From a checkpoint of a small spectrogram enhancement model.
Model: 2.77M parameters, log mel input, arch unet, activation silu, widths [64, 128, 128].
Training: normuon at rate 0.0092, batches of 64.
Rows from block 5 of a small spectrogram enhancement model, named by matrix and row number. Rows with one number belong to one channel. Each number is 128 + 24 x the weight over its row's rms, rounded and kept within 0 to 255. All counts start at 0. Numbers have three digits each.
After each channel's rows are labels from the 100 clips, of 14976, where the channel reaches its highest value: "responds to" is what is common among them; "band" is the frequency band that holds the peak. Only what is clearly more common there than usual is listed. The data: simulated sounds of rotating machines with and without faults. In brackets: how many of the 100, against the usual share in percent.
# convs0: first 3x3 conv (model.mid.1.convs.0.weight, 128x128x3x3, each kernel summed), inputs 0-127
# convs1: second 3x3 conv (model.mid.1.convs.1.weight, 128x128x3x3, transposed, each kernel summed), outputs 0-127

convs0.23:147156121111148155112151093122136130109149117147108156154176109139165160134134152105101122132125110105149126156142111098140129116135114126105163172153113125127122121146141138098138119116145096148116089122112130157103142081108085148140111202173135086114082117161097165155094121155133094132113112115106115133140134125120127125111133149120144167149066185131146117097079153155133161139148
convs1.23:109075136138148073116100119125108109135115114114132138111159134139093111126123112128079127106141173096113124099125076140124144134124136139124134134105115137098140101089111135120139138132079086079078083098135120117118111118115163099136086056104103151141087082135157142123137112099149130122149127139144090093139135091133148138151114090111118093128099107168106126150134095126147132097134
responds to: clipping (92 vs 7.8); text has "clipped" (92 vs 7.8); turbine (32 vs 12.6)
band: 250 to 500 Hz (49 vs 12.5)

convs0.65:139136134104130128124115111128099131125104099145147133125172163114124134133088114114090113188151141161120088147108133109134112098100139156123126111112112131104089140106110142117108072078141138127118133153167132096121076105100147123099135129178113135087133097118110123157108128117122104120076153143123097119121107119159152104169124106129103117132156101104115141157066077073131093111135
convs1.65:152145134167111122127106100151154115140170118118148118112114106145099140120157148148128105123094124123144136117122142126145131175126124113187143145134129119122137076141124150146161131142104114079159134119171108125110178164146146128149126130127147123160097125139163146114113082119146109110178097135132092124103095123094103146144111103164123153102119150138129105205150140169099133172073
responds to: clipping (50 vs 7.8); turbine (50 vs 12.6); text has "clipped" (49 vs 7.8); air leak (31 vs 13.7)
band: 2000 to 4000 Hz (60 vs 25)

convs0.42:128158133101107118117113116126152101149152106137119119126118099164160166121143124136134146179163080086123127147144176147137120130157153141103161145136147106161154111130121119133137183068124107148111077102183137157082073157152141128136107148127140104077123111145153150126109124125139128127114123177153124127140181140164117148131125141125142095099139155093161125121134118149110127162149
convs1.42:082104145158098097139125101108185144078132134134127101112141117106125132134145140117119108121133127093126133093115116114105123098144133117143126120134141191135123143124128150151106169123178119082117126132105097127118100147097132108091145139092146123168103168077081096129136123124112125133094149099128129139087114131062137126080094147101116110130088127139133127170134152105075143119103
responds to: clipping (80 vs 7.8); text has "clipped" (80 vs 7.8); gearbox (38 vs 12.6)
band: 2000 to 4000 Hz (51 vs 25)

convs0.68:102145092135126116099186114132149146162118112137121161121146197093151171141134144136100102119094114165124166128128146112137155147118125083125140113133120090119147123143111140098149099114142088141123116101112069179116171101101158104129162131102149139134142145123150126136106087092108123125151137095088154178148096144081156149125118121110129113134137100162127155162119143151133118128144
convs1.68:119120148108105171105132135130072138117144126119140107147118131129148126089125156079157131156131102083137121152153139096123143163117127147116117148133091123112099143110144139138153096121131164142125086174129198090119120132179099092161143125151130134118125082104092111102132188153102095119131147096140101126080109089146139104159134107130110114116130133149116112156128075096150128117137
responds to: clipping (67 vs 7.8); text has "clipped" (66 vs 7.8); turbine (36 vs 12.6); gearbox (30 vs 12.6)
band: 4000 to 8000 Hz (83 vs 25)

convs0.56:148149111136119154127149078126109115117140133135107144110144121102139102095078145130091138185135140133156121135151148128123158143120157169085123076167100114123085126134134109121124110126122110113134153120160082174148116103130135083108117117164116172183109118132087112161143080114115119117146149123125133127152122109100094130121144156130089105139110112126131151094148125093150066095159
convs1.56:122070164105114133106166117157148112169131138136144112066161118107138154114132113177170125083152106134152135138119127091100128122100124116143157146096122085169176116122103147149142119133119147135146102101103125140110153171174108154111121120124133115095180142090127147112114132139165124101128105143139104114128147156105086125106131157101129150078119110134131097174137159119109132118102
responds to: clipping (46 vs 7.8); thin (high-pass) (45 vs 12.2); text has "clipped" (45 vs 7.8); air leak (40 vs 13.7)
band: 500 to 1000 Hz (32 vs 12.5)

convs0.40:134129147156140152131157147084108121133135118142134128113163104132148138156110135087089103094158057150173106135120177101180112098117117105066139139107088132124142123117107156139142094102126135144142118119098084127104153129142110132111116148065134085134115107163121148140125119115124111166170140154125091127156115116124103134133129159112136154139083109124128139109080156134121088141110
convs1.40:111160094059149108077083138132155126158141137145100185127134130157125118102104122123125087151122166179113114105143145119117130144109148119120125111130134127125140153096131110162107119131115131082114112126105141144122087092143132113113106163159142153115099129131104134186113123136117134142152125093132152150123137114116130131112138070132121117161165104208161142140096120124179121101117
responds to: clipping (65 vs 7.8); text has "clipped" (64 vs 7.8); fan (45 vs 12.5)
band: 250 to 500 Hz (79 vs 12.5)

convs0.50:063109136116115148157095148146114165093144135131114161126155128118122127084127094068081112125141186159139139128118146086153153158140111081116124134142146137144162121112147131100081123142092151168108135128091122167118111118104155138162127147136120142103119124110136129128099106145113177123134128183112150122140126115095143124100085072158127128117131120103165170141149122146127150138133
convs1.50:148117123180142130129146111140114151108121116153107122092146156148120120144137146137176100127105097134112125111130099125088142117137114108142133147139148127148103111150159122179088141128155116119142084146129122125130124129071068130112144096094156138137171113115130125110145164111136071121136135102122066130113141165152108147089142121108099159118124132176087087111156138103074107085113
responds to: clipping (75 vs 7.8); text has "clipped" (75 vs 7.8); turbine (46 vs 12.6); fan (34 vs 12.5)
band: 4000 to 8000 Hz (55 vs 25)

convs0.60:120108125126167129135100101123113107082126116133130149131121149145130101132102127088080103152144130163136121133144130095095105094133155180078126135133142165119136116116116127163115129056131141119115083143142129147173066106131133128129106108110199173147120067137117151126127102131140144126162112148114112111115099132144115132137137136142081105141080115111115155150117159087123151120143
convs1.60:101113161137117116172162153143167125147135106127125123102132122081092117175152123138123142101123132103136125139085113093092128170124087089147141135115136148130158083112095140121132099159097136122169139123155140131129192160136108131126119119105133149152158192130112141167126125197124107152145128128140115096131126147116129128097155139110145106079128135165117130154116179146113138099162
responds to: clipping (88 vs 7.8); text has "clipped" (87 vs 7.8); thin (high-pass) (29 vs 12.2)
band: 2000 to 4000 Hz (54 vs 25)

convs0.92:109119079116094154113131110110142120139140145136121114160133148110133148088127161116077104135154129113122133125100060183098132106110123121158119105137124138110178114140107150146156173071145076128113165114138131131124125156099134144137104095118123121167102146150109141115178169172128129142112178147110128138179130103142100116132115117154133159140168103147149137130127136075132105137123
convs1.92:156124175129138156116153121133102122116122112120124144124125107081125133152131088119110129167113177101174123094182105101145116099126116137167141116076126115122163108093133109100130124152086129146127119173182169120150123089153116107151122100166151127114088096151180135110115119068101105127133101115107099083110109129128149095147131169129131145125118155154116126109127134113103130110121
responds to: clipping (61 vs 7.8); text has "clipped" (61 vs 7.8); thin (high-pass) (33 vs 12.2); turbine (31 vs 12.6)
band: 250 to 500 Hz (56 vs 12.5)

convs0.97:132138095096128104136124102149103137144134163122125119138112198138108129170106136111151111092128088123097126135175079170157159101102131088097132139123127123115136137102138144149146155124120145177147123096118115112113131102131065133138120107139099061103112159124147140155086138093130143137109143108138151139147114111153149109131118093143126163177121117151119141140141194144104130147099
convs1.97:134140092154109123102127123135117145142061123123133138121141125118123111083132114136170135132135115153144148132151147180124124143156158113148110142115138160142118150135129152161139133089137096085120175157173143123124159112163168135117131155138139162135128126117105136167135111165134137109094153147148103156171113221097147131096148090149130081103117161115137095116145116119171114137145
responds to: clipping (70 vs 7.8); text has "clipped" (70 vs 7.8); turbine (31 vs 12.6)
band: 500 to 1000 Hz (45 vs 12.5)

convs0.8:124139120107120116116143132117104163128134127149136099092159111095170137134128104176160084179109085119144148104150102164127127141141130174112118144153114080130129169131111122123185189113122105098142153133184096090121155109110085105103122136119151129141153125080153144117129138106153100132166094100122124137153134154136128101109168174107143098155119129140102125118150122155131122124150
convs1.8:114112182148144123113135134164107117089126126143091158149119129133120150137169127142110066152098130133099134145147128102126179073146127097145118131147171098129123156139101147152126122127119124090159118111107114145091138113103130128148121121149093092123128130121109106122088118112114146106125090113138093095142170158131102168140154117130150138141103110120158146091144169098097053127083
responds to: turbine (73 vs 12.6); clipping (60 vs 7.8); text has "clipped" (59 vs 7.8)
band: 4000 to 8000 Hz (94 vs 25)

convs0.80:135135151078162116141102123129120150139120117106105079087142114153110174121133155136118139085094127094120094126106133111143067083148096178075143161120147157087158101126113153161121143137139114111115115113121145093165164136105108113102133144125084098129117091134147151127100130108112190135135156127095123155111126168158138128123112110075157101134137133129115127139120117126138146139161
convs1.80:107157137137106174067125134113166136166152120119147186121129152133140123099170151141171152105117130117112092097142151162113108160136144171145139117125123117078124102148135091078114140129115125147144136139113149104115129119146114136129079113146158113134160134136142107116144103130122093130179133169082120138149113108149119173158112138100112147131150171107126177124105099090145099101120
responds to: compressor (69 vs 12.6); speed: slow (68 vs 32.9); clipping (49 vs 7.8); text has "clipped" (48 vs 7.8)
band: 2000 to 4000 Hz (70 vs 25)

convs0.107:148136145151118157121110121107133114086130158129111133139097103144103101091134094199120148121156167072136120113127103079121088114136108156182127127113113147143155111153139108139104090131152138131142104102123122169151110125114179120123145109109157153112114111096125151134144161150153138125152121183149147111128123151109127117141129148111123119115178131150132095117096204138149146130086
convs1.107:130106138106128123122147147103161148096095108125107096142116117129109134138107110127136159118112154124139123171112165138090106141100151140122124107151173167157153130092128102116121163144108140134140152132142202114114139135135108098139126097083108132125146140143100120131148175128115129115120136103142181133132113162120138105099142079146154159184065177155108149113158129153086154168134
responds to: turbine (65 vs 12.6); clipping (59 vs 7.8); text has "clipped" (59 vs 7.8)
band: 500 to 1000 Hz (47 vs 12.5)

convs0.95:183109146129153109107125111110154100137141174146117135133111125129147164098140186115130109131112095086118113133113091159085112148091132070113140126208063117112126141132103103125131101133139124123092109106133132150136162132101157135116145111104124139121114144156103126133073138108141163154145147135129130148141139112114132145110108169143157144122113148121104100189138138123119080100148
convs1.95:104127147150130105135127124138074090125145091113138139139121162098112136126121115160151113136123124165137124107129188060179132140153128158154145136053139158109137105139147108097136141137147153149135095141128079136126148150166137148126120162155196160128132112137135158144126140167130131141091113115129159140123133168125164124130148096156121134124167152111119171089151127100104137128108
responds to: compressor (93 vs 12.6); speed: slow (92 vs 32.9)
band: 1000 to 2000 Hz (55 vs 12.5); 500 to 1000 Hz (39 vs 12.5)

convs0.100:110112136175123147118151148130128180152109107126114123148117107089121110128113155137126150133110161143146119138126119095114139206115086165096162108164130181122091129129135127104091143160116118138151183146114139148138154113149093121114119091131133110136109126094126107115100109092129110153140103104161095127106157127177134143088142122076092144131109128113109158104136124156131072097136
convs1.100:121148151077131166098092116118118121142123157148098137124136131162174148122157124086108113167145132142113125126114138151175098091137131146110091140135137115157109165118072118126122129140113130064113115125159120136135147137084157155116141129132146108149150134093107195078133104140103131147128109158130161111119154141136106152146117134108139079154124079139170100127145154084114120099126
responds to: muffled (low-pass) (54 vs 12.3); clipping (44 vs 7.8); text has "clipped" (44 vs 7.8)
band: 2000 to 4000 Hz (67 vs 25)

convs0.123:150154095185111093106124123134135130106157123100104144104131175135080135191099157124161155113122139133114154137126118102131146142155110164109136089127125127097149139136119134155069156112147073108115102117115124132118167108107068127122103137103132118147125166153148106130163121174141124146073131095151117149137171129153129148116143108109109146142109135119150149138139107147068112123145
convs1.123:175122107109123156133132125116144173140140158109149116142146113089188133089145117115151131146133109106110124144132129139129125141104152156084140140128129139130130138138115179139133106140100164186148116133107109166117083118122156129122150190113145131184163068124104137126126183106138124172132133100114135133070149115114109117111122137121119087115153122138139158115140138160164148073138
responds to: muffled (low-pass) (72 vs 12.3); compressor (34 vs 12.6); clipping (31 vs 7.8); text has "clipped" (31 vs 7.8)
band: 2000 to 4000 Hz (67 vs 25)

convs0.89:120166122158136137106137093163097131157108137127114151112135166141130135124117108105125130088131076141160114126115080141133106136155150094091151129133127055117121135115117113118130161099134133148162112128121074129094111109145119107113135146080155143105097089130130178149116105101108159152108119172133122118140181107160107157121145137097149090111100120074158132121137120102118128176121
convs1.89:132151085145123123154022103147137129114135120109163100134112127173120135109135132124110150122110159136132128149082142160126143158144165140112084099082111133120121109142136146134148136147160120067091139126133123115164095122169122126132120149130125161150133147154099089099111167151128106132150154125131102125118142100096126133090126129125109093150106100149146101154154102170158121145163
responds to: turbine (74 vs 12.6); clipping (65 vs 7.8); text has "clipped" (65 vs 7.8)
band: 2000 to 4000 Hz (65 vs 25)

convs0.126:099153123127145118118120167109127114117133175104144118139157109115118148121149157114173093148136115133127163161136143138108194132122120087159100134148123122147112112130148135125133071138110099144132136142101206118167158105160175134167103103097092137126163167112115122135103124174137139132178122142117122178156140135112133090082118116147112114113103146115110104101163112136123117152139
convs1.126:138133145078094137117133082138129093080145082100112136128089134106148147099103102076119138138103117135096133105132142132148121116159148142134105111138138099137159148098143093063131098136130152154089116183156120130113091120114167137126115138153121133130151094152122137130096126093114148131132131140149152099149118143164112187130122112155148111150137099124165127114084159141153134083087
responds to: muffled (low-pass) (75 vs 12.3); compressor (30 vs 12.6); clipping (25 vs 7.8); text has "clipped" (25 vs 7.8)
band: 2000 to 4000 Hz (71 vs 25)